From a checkpoint of a small image classifier.
Model: 6.85M parameters, activation geglu, patch size [2, 2].
Training: 14600 steps, batches of 64, held-out accuracy 96%.
Data: trained on gratings and oriented noise at many angles and scales, 98750 training examples, 9.5 epochs.
Rows from block 3 of a small image classifier, named by matrix and row number. Rows with one number belong to one neuron. Each number is 500 + 40 x the weight over its row's rms, rounded and kept within 0 to 999. All counts start at 0. Numbers have three digits each.
Before each neuron's rows are labels from the 100 images, of 14976, where the neuron reaches its largest size: "strongest on" is what is common among them. Only what is clearly more common there than usual is listed. The data: gratings and oriented noise at many angles and scales. In brackets: how many of the 100, against the usual share in percent.
# gate: MLP gate (model.blocks.3.mlp.gate.weight, 768x256), inputs 64-127
# fc1: MLP up (model.blocks.3.mlp.fc1.weight, 768x256), inputs 64-127
# fc2: MLP down (model.blocks.3.mlp.fc2.weight, 256x768, transposed), outputs 64-127

strongest on: low contrast (100 vs 29.6); coloured (100 vs 49.8); sine grating (83 vs 16.6)
gate.151:417551436511453486462467512472517510461550521506452516501526566648504501533473465510492457434522518570516527587494514490484535530461484421504522443521484529569558451465489463527546460458493477
fc1.151:477494568544550526527537520544504466503457477484589446489507489416530498413494536454507579506511473417426487403499461509458475487532491522528441523445462520508467470484476491466465594493535554
fc2.151:494512516514444458539491509439544517529454478497484432434517493496506505562506605503501525525467494526523521504504482523526503514496503469500580471413502473466431542489546458492534527486467496

strongest on: noisy (99 vs 29.8); low contrast (71 vs 29.6); filtered noise (62 vs 17)
gate.225:490471489494522548575480556447494525467477537516507477510520512456521453446450499552507563404482422477505431434466468473477522432507517498544521531512477488518412473517551490522465484488493542
fc1.225:490500499500511526456551413543484505566489563476496465522396469545499519563474545476484469533442594484480517552519588477587485551460509466497512475448476547523510547478496548487517501493497480
fc2.225:501501482501474443586546603500419557518501472538478463524456526530460529564519534502496545475567550461464604555449527546479457508541544494502511522572493410527498425496444498531588437469465503

strongest on: very coarse (69 vs 20.4); sawtooth grating (66 vs 16.5)
gate.221:548509453464548490525521443495525515534501520517564553422515467518450540459491498498502528452533516450553545420528438471552498537511501390459498530510512445555501511497523528479465477457499550
fc1.221:463516519574495472536525515464529445505470462493475452458542493452513556453651509462536516495514445465497502605511546488415491474524539555476499547532493559516456529525458501527558567505443517
fc2.221:496516557456514552501494510488609533486534559435472496530523471496447434512409513466521483476487487515474469494498518473498421466585515504577535487460500526527470516460482466494536492519517571

strongest on: coloured (100 vs 49.8); sine grating (98 vs 16.6)
gate.238:528523522482461513458536556501513498500459509505517544471445538473527472557568482528483505455523573614477478428474550425471447498513540471453543464516549541540522448427528541522486525503508487
fc1.238:483546543427646542502496487548536490532536486555518501488582465502459493460428529519468510472493447449496478538500454578557574558557516575498474565448443424464438496534465473535484506470524549
fc2.238:480572563478463527484501452471476429585450595643488443500480474506471599439518520483537551478474519485471568587466524564566583461498501535467550490525454540451486501533502523475467581502522499

strongest on: sine grating (83 vs 16.6); stripes at 75 degrees (45 vs 8.4)
gate.756:550481507469464444491507510497512460515430451497525450558475531601464525429450450518535550490509528566474430525403494498550460439577528418492512488521431488525498491543489496566453459450470494
fc1.756:504550493489516500449413523529380499506506472515522463577437526447530534443490450569486507501517516524509491489492439539560545434450570462528478548556408426463514532534486521502538479454457464
fc2.756:513521462481456557430434537447566524512490522523503486475522427561447490498508592537571495458462480454546478535467550546507445494466481498560417502499511598418541578550561475467498487535503528

strongest on: square grating (53 vs 16.6)
gate.470:446491492552482497453521516544533520436483475485560541483493566507515601564565526565453517534439468492543507532514535571452505536481401464497500423465443470517552465538538509553470475566488509
fc1.470:479473444537474484413529585518511546462459492496549561498480561507498553579545509536456493505425435528545496555512484520492491556529460500489462429485413445481540469526530524498517472558482529
fc2.470:482521528580456450535513469461459553581535484478443488459556485523527472627531494525437556411460499537537524456466525528582595534499428427457490485544526537398602488440489471482529507523538549

strongest on: dashes (100 vs 16.9); very fine (48 vs 19.7)
gate.515:522456462514465487502532514481547526468482556456511455452449536526529487424479431550514491458442507532436451517489555544526519532479446503495498511583506544493531517478529478539529529476568506
fc1.515:491507471515531542502476501532466501490494458571441552518538517495457492583522492478485517533560424504520511507559429563525446452487521454516540431478546463499440530488497555452477497464477543
fc2.515:504510511477537480529507575544592444576507487484482493461465491505551412475438502547552464469471477503501454549502466476476505421467461473522492560534491502435498503463530505473457543467483491

strongest on: sine grating (100 vs 16.6); stripes at 60 degrees (39 vs 8.3)
gate.534:520499485530471431483560439538457536575454556465455476453454556532410407510488533506527459466447491439543526476485505485487548488508452520521550576539494508525570506422523507480476473502473503
fc1.534:508471410429500457460539508501492486549483504487514460497469439518497466496466448607434410428477448449554601474503448514498543475518546554516465510519431468545488519519527492515410453510444503
fc2.534:484572473516485512509531558469545475568473505523517485524481498521469483473526568527523532507506603547583520534510594503481465514567488527470451529556481521496401454564492433489502526486497468

strongest on: very coarse (65 vs 20.4); sawtooth grating (56 vs 16.5)
gate.32:493460555489485560478451493511527449509561452536560523477483481484450521486485503495538525511499486438503510576529524572487505537526531554530475505521479561485511461465574458521524451513585550
fc1.32:539550488528517499549474544498579562494420624468470553542544573512565499485480417530574487458549518520547555468481496519518523485512466458486553473496451444534434530526488515526446510537396439
fc2.32:504462549451509568532534517510473489557577513512430522495505490453517498461493538478449424455453463555477523488396549517459535531517492565601464611478564523484520430496521468519462465488561471

strongest on: sawtooth grating (98 vs 16.5); low contrast (96 vs 29.6); angle: stripes at 135 degrees (25 vs 8.6)
gate.187:487558502493514499552474516532537562506519405453463516532498496480512519450473460551575553527474502489529493502567523474490489492422477521528564429478449549428511492449436503517459493526494499
fc1.187:488510530503495497507404551539518543507498416582483499551510498476492528508444461520536553579543476509556534585527578480518577475469486520528497465462478526451482529485448508528512499541489445
fc2.187:562501543512503635468489519495552567501455439467442486452502510459413555509492541459525544506525534502514422571514494559425539541526514557510532510549531517540496420530521516465486578499495453

strongest on: sawtooth grating (62 vs 16.5); low contrast (62 vs 29.6)
gate.700:503469587539540391501480507517488517536494501561472482455532521432464510475442478514525462512492490482463413528474510539529497581545491479506528511495535494531545522535537458513493481524452522
fc1.700:575532447462483528491508498492499500468537444555550473583495478574502461487507557463481496503575471533460599513500497573475567456475507515482544491547512535477466514533459494456523530452499513
fc2.700:511475511505549523458483504533510537528471603507538539552452449546573540464545518480466549479489536473518453526549484509503488519536538542481451509521565480504500522515465475505490528586521528

strongest on: filtered noise (98 vs 17); very coarse (48 vs 20.4)
gate.33:555476526526495495522510432475485529434501446489467479497558481553495458451551550551543454462453533477452499539492522453502486488492512550527570517572465463470521534549430489419493482498530475
fc1.33:438512501452492451526459553568537482548540517511519547516469509424437547529488479486447563510581464510544498491498458559466541518506541446447419478487536499569472449433578499634516499525496493
fc2.33:496519486530469475467448464488517547538542460533557448517545569433543564490549478534461505498539521476508453498492547533494486529521440469594585472487518512519461521510494563560440471474516563

strongest on: sawtooth grating (56 vs 16.5); very coarse (47 vs 20.4)
gate.6:528497493568486463460504541518436450526514480460542431483483557416564457443497534489519554513469479537480494524487418475531445541499489561576474455515567513526496462472468451521404558541533477
fc1.6:403449530451473515526523544521466418478464546559521480511465491566415465531518491481515501515528536414461538439537521557410516544503470487478542538543496474458454513432439520518528554473501521
fc2.6:520495590435567523555460422447493556460544562528515453449526465517546454467496536525485497550458485537510511437521526499557478506483470465478588505451491539510483483559528510467539473565482467

strongest on: filtered noise (83 vs 17); very coarse (71 vs 20.4)
gate.1:493493574553484514466492457554556485521490485407523528534535430498483482457564536477545492539445496578467531490486481534550456509501552516507488496517487510464497523450449550451529516509494424
fc1.1:479491510473455579488503564488484510421495534501465470503476439460567501503437497484436474526543507514505509456544524525465545536539473532563555468508501530516549519457600414548459507503512594
fc2.1:482539515606457459462532500481503514539569513488517481458497565488470525478558519507523476454471533472544489547504533474518377494546542475525507481504491499561501575503516448538452446504490420

strongest on: square grating (50 vs 16.6); stripes at 90 degrees (37 vs 8.4)
gate.137:500523491454515565491565445488551468500511461528520473468450476399493547543444447445494637522486421509504503429473573510438526508504512426508573561451470552425493516512506436520488481561446542
fc1.137:474428472573466450489433539508480524506533519492508525455530507527525507437495517513513405462465554475523530543538435446553590470527537529459514455525503423543497464431563556496491506487544421
fc2.137:530538420486489495501443536562459521449476465502448515456491515500524503476532518512483528494538459541428538500470486534472463469439464513492421534438519482503516466578514478498437509507504449

strongest on: dashes (88 vs 16.9); stripes at 135 degrees (37 vs 8.6)
gate.532:469516555490522486564503491541464474491530475522490469509523524479545485561576509501502587562548510465579502469464446441459591524500551488557506485445519523556474450483557503516481526502452527
fc1.532:550460513491442452517544518524434570477543466480511558495457523458486499476596487469494550522537468441563483501439491533447479516551426548507498521536493491504590444492460555567489538503543557
fc2.532:427440501419519549552534504517484539551485510533522503513435541517409547480468513462451434468510523529503513492546530529527497531461485509465559514504525455505479517454475490503538517554519530

strongest on: coloured (85 vs 49.8); dashes (78 vs 16.9)
gate.476:562447475495520493489506545501462484501467501506539508459505451525502434469497465478503470558503470496486445516483487482518465528449546478507488412560405513502497474503470489472563503567466568
fc1.476:478442478579509521554478500504524468520472544551479531478504499570517447503510499484525543474520480515499436485501499475583512553455497527517466523445514517474470529529579497573516517427514480
fc2.476:477478491446542443512520520441487452540489543456598464497479512490525541523547537590467476497525524530511485503518505501573548505494426445487542455503506497463554496534521438483434535499460471

strongest on: filtered noise (61 vs 17)
gate.654:466539584552554477520451468477501512549499525491496471506520460540527500521453542576469552496442541592494445485478474453469529464497506437545507524462504520502491492495585433456475469438476503
fc1.654:506542576497526502561505534495529515545471483535529449430462429423524543504438494546428488510496494506510436465457523426460473555514549506493483492415549519471511541479492418516480435491490473
fc2.654:467506436497513536530509429542544517505513472524483493475590481491492470563561475527486505549485592531458504563469429486436474512505579450444512514428404502488459502526502592489468570540520472

strongest on: sine grating (37 vs 16.6)
gate.12:529461548482542450554488448531526450503475486489490473494553483496476497524449496518480413418506496485532449517463495567490500554477474461463439465464521504481472472523462517510528541503502472
fc1.12:514466498527518510490580488514509513494527493450543450477538424488406489478480531544480460427535530487544452538427482530465516520478540439445509474517511503468447450562503579501532569477513447
fc2.12:566427502473556520545496489476479522540535435490455520531550449516542519561543479530474467519501445538506461488454549465476526560533444467534551574472478492559587546465486523495433456606500475

strongest on: very fine (66 vs 19.7); sawtooth grating (65 vs 16.5)
gate.525:490500503488549497571470546460510498414520476498493515499553419445467445512537469458516495491461529474492467493468545610457509557543557546586536474500483455515518498528440450459533505504402548
fc1.525:435501538450515473532462440484520470468532487506482477451529532483505493485638410456507472488481490494567503459479506590433466521602562536507532453508509508436464427524478453487486511476422541
fc2.525:494528460414451524472434448515483482483385499462530465441517598502535567535461455469528495501512573473500495522477536462542520550513553508485542492502529443533561529446461500455482484476536531

strongest on: windowed patch (83 vs 16.4); very coarse (43 vs 20.4)
gate.528:540480519567453555481461444519500544499495463508567516503542486493406515492479417438436470401489495440507440508502442524534551512441453486563477546469521505507477566487505459526452474516460416
fc1.528:559502533490509559499483439385420482472507450454468511533523542542575519554497510470410477434521475516544512481470563546584513549546483478442546418484458519520538510498494601397464503495479535
fc2.528:507500474495515517543492550539534509474452490514532533469534453498514538529512479582471491502505543419512410533441423498489517537503612499504497534526524575573522472460467500490475547501543484

strongest on: very fine (46 vs 19.7); windowed patch (35 vs 16.4)
gate.36:479488463584524537421441392486575442468578510444552561489533446492471538510577515466449480586549412456503538444483479461507461505517473489553535492403497507519442494438533495503488453525458497
fc1.36:417408524519493531473514505519488484566514465522552548532455472469533532435523544454463462540488469441503437483511555460452510529523528423529502458526481508532508570504546454533513509522436460
fc2.36:539448450391454486474529429561526478492510500493546522476497533498443491474446464547600589485543487480508494493484530482526433516529486488499477499457448519511598552484537567501510535501563552

strongest on: very fine (83 vs 19.7); dashes (53 vs 16.9)
gate.720:470470517471537436529538502500483445525582436478460550507462538478493503573540464570540602478484512499479509497484569503438535503459567444465496475525485458460540519526510537506574467530425521
fc1.720:566494488461492576473500450552477538540447556527508425454544441511513508422440478462459424480437527489508491520475475470504442527497472588487457563486539560491432442483509464464431563482561486
fc2.720:489464524522549419471505547439524465504482429466438466448449454500475523513535478487520448527547545420439529463502514475473481493563487502485478489492554511491483467475472562517439528479532424

strongest on: dashes (99 vs 16.9)
gate.385:435594449559538574547453401520530489502508582525492470509579468497498532529535476546475464482516541516554441479513492458464482565469498497461421478478521523472523566499500508536469485490486508
fc1.385:505510563543529407531499470421570513448466477450504516485513504507495534464466537542492535521485572506470446506490483545446542471471538509491565486537437530493546573470501500497486460430509474
fc2.385:554488492471474508527588508541477542496584522450453549473508507479500437469508476491477462449553531526521534472484546434488412508555539520482597497547472492498546538524508466480415481465456464

strongest on: sine grating (90 vs 16.6); stripes at 45 degrees (29 vs 8.7)
gate.123:489484402554485510492514546514456530446509509467470473480531459474520441518548480536472598518475489474476490540450518505604515472503498511489507567506446473437527524426536428513467463517463486
fc1.123:501445461492462542441536524516473446485476456435483449505496459527498463530485405548434510492540488444519544551433500471504501479508530530521509525490468418442503491480550442488461454510536492
fc2.123:512486534466557522522426543495451528478512478527561456494519496541534448460455522568470479576496550519526461500482458585466586584511440481516402536460491489538489447510541470452579512500462515

strongest on: low contrast (85 vs 29.6); filtered noise (76 vs 17)
gate.743:437439538493540526554559394495580531471540492490486499460543485570577496536526519467489428508455492513507539561560533457470503466452542554463506457525455494528587528501549541536434471524471441
fc1.743:467450477532491536556551513479528473470485486428416533499512443546577480482568532485468502480431516568531466511542546497541491444488501574448475443527432485501512470482532542548505475556564468
fc2.743:506470500481465559499410507529467510546459463462576489536549506510506613480471501511498444482524440540502517516514484560482565460544468449483523443510516506444580493419542509517556519498498516

strongest on: coloured (79 vs 49.8); noisy (64 vs 29.8); dashes (39 vs 16.9)
gate.237:514485526463600509500506538510543513468496517480487473529460531414479361496482419527511509518509485509495527451535516602532497480518542539585493465472466432558471540536505505463547500511455525
fc1.237:450514483518450525459486456442483476549485474497506507515542469578532617489493531517503497444449493524527471572458471442482475541496469468446523549509516527469467531488510504537451524506509426
fc2.237:521537476471455494517476482566508458554509487580453505478479588550584530515481510454418447472442468459462479497523501591494536486489519439486411443470469472533575470541493508497563460481498534

strongest on: very coarse (58 vs 20.4); sawtooth grating (52 vs 16.5)
gate.314:446484493489539541450438497539494510508501447539535502423464467428477486565346511542485496474499521546543484435442518426496491524515515433452495488455572487463419474599441468503549514480471441
fc1.314:470470435470498533473392459501503485533424473562498495477480462524487497520423518516565489477505543529576484443492517462520520497545488508509474507448538490429478480564525474511486505483440472
fc2.314:439474507514561511510530470474517454501479508529457485474483493604490445466527513523451526563505489506464551548501415486509500544511502533465516486521465569449478487446517506445539444443508513

strongest on: filtered noise (74 vs 17); noisy (66 vs 29.8); scale: very coarse (41 vs 20.4)
gate.43:590500482523443510517511538559460558481457494459523457577551463467511446484456453511560473501562483510480539497466417476491474526503466491484469476540530554480542511544537445535466510491461514
fc1.43:615469511459427544482540512544449515455543506555501479472524460554522488507447480526506522466536492488426537517484477501479554528477534513472406481466522548430481468537542488475450430527477554
fc2.43:445518506551555480502500553435512507374545504399431530478461480537453533428529582464465566526506481477490533452510480549525454425530461506505501457478473495471512571500539530515491578504522492

strongest on: windowed patch (98 vs 16.4)
gate.351:573506565522533489482504423471549508550580463508424452512486480498496557525510481488504553530484564521444578548455520501495559543519451492579517507511470534471490572449457561494547459463522511
fc1.351:496447419497442537452514554511510501492528554406491512445528510493522502531511500448537483532534540514468456546561580569519492514490487487417537492538514480502497481511538447514463408532483449
fc2.351:481484544461503491574445493451467559492539605469571523490507555581455547519453581450469459436529513466497567459541490493410493501564441619490496497456547397478527569551503447488495521517467438

strongest on: low contrast (100 vs 29.6); windowed patch (82 vs 16.4)
gate.52:508537444476510441422471484461547452568537489518464519513502511595529467471473493464497506522496428446522601516505514388485539524451460472540503631503496500515532457522580538475481488510541446
fc1.52:528477535506505527532514495519463491463480501501505465517475456416471525585529517529484511502508531557523422454456446543524476537509537522419495387533496487492464529442436541507537502463454549
fc2.52:467519526513557516512453443473495485579555488420504444507540569441485496464442514416490522518518515527478514487522457436571502501493532504562539527592531550535585479520516560512541516351531509

strongest on: filtered noise (95 vs 17); very coarse (64 vs 20.4)
gate.622:505516459442505519570519511515505478502457516497581494526478417512459498536499427576507548502541465593488514478485543575519529511468396518487437466448529491505490509569410542404538489490467548
fc1.622:450455523581468458463481471548512481536506459500466493514467519463494517496499518434493453437490526380503472525559490439508528476523567491456523550586487474474531459517519496594491493506495503
fc2.622:451464472521468510526591480487494517554536446512459451460471551467543418475522527470510517516431501504459505492504455530530539476539427512591533498519500542529515528515524489492561492502478543

strongest on: filtered noise (41 vs 17); windowed patch (40 vs 16.4)
gate.79:493559542552467487510446507520581492510494543569566499497500536565472469458528508527471435519509518496464562477439497516460487541486446501518449504443507543574519475563471478529558571458526554
fc1.79:513446434520534560493484513493561466565497465423493473468523500446443489471501534548553432505460543531474467512546555498514475518479468500507491458478515494526541417522451460464509531531515487
fc2.79:519540447557594532418534415436502509442491546435503531421573509601474527532475465461505536522527560479527399501503512484513421508536470496450540509521450535526518554472493511480525585433519479

strongest on: very fine (63 vs 19.7); dashes (60 vs 16.9)
gate.212:516502502525482518506482577582604545469388448471510478545440516462477518512557557494480498533536519520546543460441500518493483564470483501451449532451569511464503574540485515471532501504492510
fc1.212:502522457521561459517484537472463523545514508466523505512524540523556461500497486492524471429546506474465559510469501403523454466496598486496515497523534531525499533491551440498511446534417433
fc2.212:511493546454572519480426443546563576431502503492545523511499549473565511451503535413423454547506537510501552501494490497482472473501560478447453472451504525514482478480462470421473566515495548

strongest on: stripes at 60 degrees (44 vs 8.3); stripes at 45 degrees (43 vs 8.7)
gate.741:546493454463510494540531474494479536529492466488435443497506496533475425584438468463468417572540525457552519485443441499505493490468544511499470563465511579488518524493548476472464546467440453
fc1.741:519506510452526484506535457502499513561479476441465477546442521563455466583455450481503480584475563506487528533433465516540540529417546475533481501508490542498492527487547458483498513452476442
fc2.741:428482528533518462421590447426563489484480550571549564513528472502540537470464507488452490499467528468515428501566482519491501478499425494502571494461512542523480412457492551528546449533459512

strongest on: dashes (91 vs 16.9); very fine (50 vs 19.7)
gate.129:501534544539508536507500498517579467502508573531498502471524492514502462528477500523450591475499514484490485521496517500540518546440527476454490465455566531482577557510409509474568501515484442
fc1.129:519506562506567500490502455502511500470540528564543510448542515502476452517476545542471616474514492524525505489492493515558562532455550462469539445454550478452561524475452496492545456513436460
fc2.129:523449493487499495558528507451492456434490439430537499534466499444595506468523515494533597501420532492452482552592489542496515534503439515509549470528537483474534510530542471499559479483553527

strongest on: windowed patch (99 vs 16.4); fine (52 vs 20.1)
gate.294:421521518520516442540549419445519474494447479465530448508500430499573495499470524452464506441504526477529455444594462487542516584501516536459425519482417470489468574466460526466444488503454483
fc1.294:530634561542500479515619388480532446468431510503538518520444498484534525497466454453452540495528484495526447495552534466564458498493547517536464591451490500501479581497522513490517480455490512
fc2.294:521530494402463613480451498556546475521476449534544534452457518510469434496519534518555508517532496500559457529548506533531509484481470474480453509483566506514555451432525534581461494386478509

strongest on: stripes at 75 degrees (54 vs 8.4); dashes (51 vs 16.9)
gate.317:511561503526475442474499520564495475482454549483602563539592523467455469453410517535526575465500434481461469447562474495510463509495533493428513465542490531519489572446501501523538474485518514
fc1.317:473521515491500491483519468471515486451520531482466538514425480507571468503473487426518514521500506508517506537553488500486535497563472462477503538443491492513470481471530543495494520468509541
fc2.317:441426454493522535423458460489515465456539509458471484513500497481568505502577495512539550457535575535476562489425482512534562515549515480504474473536567483500442514513471462533506497554565556

strongest on: sawtooth grating (100 vs 16.5); coloured (100 vs 49.8)
gate.196:500523496465590467541455534579484454387454463510514541556534527536519447460458496457523464491554529478560456433422378467537499485482557466506446525464474517418423470422504487470487505494496577
fc1.196:463518515505503550392554446420522542535500588534446466466464463533524523431486497477503589520477414474470537533504531531458529533567486471516587510523526446546502537552479489524445550464529454
fc2.196:559464512492493440457531550524496544471534489497513497482456515567527565463514555553478556529447516514529494516500508499531523509489513503452472515447466450475510407528516601555520525447429480

strongest on: very fine (66 vs 19.7); low contrast (66 vs 29.6)
gate.723:484475448460451527515519466446465477564574451463487455506603489495414536558493510491536487474579446461515504463550442428543480488494451492528521496446474521462540467538493453543440542480484513
fc1.723:529539603492502453539488425477460530499435470408554456470457457478533514467512538548526516517481511487551535567494506557431461510492434492466523518464481541554484512522504583441483512532469565
fc2.723:493455477563534405536541478463558501538482554512448517481503509550497482555514467440452490521544475500520468520465483496540469538532465558517543455462545517483467431526512418485531567474512548

strongest on: low contrast (95 vs 29.6); filtered noise (76 vs 17); scale: very coarse (44 vs 20.4)
gate.513:496424521523483419549525527530528483529494467545491495520479429514465499538462480498411484497467547522494486492462532468476466526535509558503524439511453480463475500498506531555507513510495458
fc1.513:488456456492497479505516504500488567470495513500467498492442410504469516528515510498438473516493487460518513496434503456484608517459453516539498460455431555536447492520547463509516442483490526
fc2.513:521484558531485573471521558522498456494450437532520489508469500495547525450548469499501487541540495507472566501433493461465435500474581498416505523512511494505537532525521521475430542426468450

strongest on: stripes at 75 degrees (50 vs 8.4); fine (46 vs 20.1)
gate.312:451471541500597492482435465504543574489474513484488501469412522507529465577507382492444515464439503397522516494549492474494519512508480599517492506525503535455579498471571523473522465538451456
fc1.312:580529449453492477531574551552532469476491524508564523593603493525533508455467654541511474507548458581506477519463491492560466471479514445560447465494466426548477502490470508530527520536516461
fc2.312:560483600475506537495468490532490535478430567574465451409508490561419506457408428512497498459512474446465512505457502445528530481495494515433542495522474506530496539484558435519541413423420498

strongest on: very fine (70 vs 19.7); sine grating (57 vs 16.6)
gate.325:470513507515470502555438552486552490551513450526510526505486517552480531481481512488505433460487454509517486494469509530458544521541432485493472480509442579552476492506612472494495486508446507
fc1.325:488507490483496564486535530462416496445504555545462458516521444449533530478465464549432456511487557446466530507537485469566461422478578497555583513494559492489532497504467508493432483515573425
fc2.325:568408576530537523527440578384551512491501455495517441542487472411450543545501498447479435536480501545482474442491482532532581528530520476542441497526436492500487490479485522530512468514539468

strongest on: dashes (95 vs 16.9); coloured (92 vs 49.8)
gate.393:507456470481491531493506502520557523553464540460470478553482532504510512563512509457550509529521499437494521499486477529528504456539566444569399453538488463475532496495531482518569395573504529
fc1.393:474516490469513553497491508549536537495401518464445532550477520520498508566550536526566533525503523459527507514516516521549479463520553490553407474516497423488510510497524461525600401552498534
fc2.393:533504463542550553451478451461472473555462513559548558499500506447537476490438536520418553499536517522486489495450594415435529471527569446513556468519431486403564528503505532458517433487500547

strongest on: noisy (84 vs 29.8); filtered noise (51 vs 17)
gate.163:449481403567506518558480518583513513435486480540555551499468502381482523485598481504511522494503476490447441491489429519445492506549464547496533535494534457482522493460529451495599481499515534
fc1.163:487480458518521517501498548550523557420497497582537534507485511411471594523612464561524523503483482502485417481484428485421502467505485528484533510520545504462525505487541443476575504456567557
fc2.163:543515501468408575519525464573441485513556498554477537537561504492497491445476504506445445466540469393476450556533467512480579516522493513456461472444546477486456510472422509468472490532471469

strongest on: filtered noise (69 vs 17); very coarse (53 vs 20.4)
gate.453:449488488519450514507445565570402501503465532499513570474534589541523558541461483564517438590495497560471478496471538502485544592456480482512489479519514494506525505469499442501514514512463489
fc1.453:466461515469429520465527500542477541474534521573481507466532571489496554512477442459484487524494472528465550479529536466517460562527495548510501474576531524552517476568517539493524529500528435
fc2.453:518499516572509456529472488496446431568430522499556501513488472534484550529520549519566477495486550473422532418460471506548554540518461505621541517492532452557472443466500507513477617478475514

strongest on: windowed patch (99 vs 16.4)
gate.310:507486497457515529570502468514510461428548544536511523543491513502471532492543511509610555474466543514529528500474595456598482483561478475562431529531475533560517496505466522537471503515458360
fc1.310:477498475563496492512430479568502474515483482505517457495487604491477555485465406506503477465413465505479469448506512487470490553397468490472551483546523501462488442446584571475491518502506521
fc2.310:483444455518465480534440528484467549499542537447509518509532487421505539454479506473548507445507492443471546482474513534510497466510468548543427591505476538460479543513520513352568462484448448

strongest on: square grating (77 vs 16.6); stripes at 75 degrees (44 vs 8.4)
gate.540:564555462421522539549574471455606519501491520506498513494520415514430563502474453539511529504490433423560528528458518531525518485499544461520508427527472452488483533470486490477521406542490493
fc1.540:462520482545508537471471409465552408503490565525424514450453557490470489546496549505488472478523500476521512492456512483522496536467507454527447460528544460536525561466489504426467511562430504
fc2.540:517419560525508490456553496554432471532544522449545437445443507468480512526572581476462493435490550475482465493513432524478445532494487488486529507487440582417501461469520568477486498455537470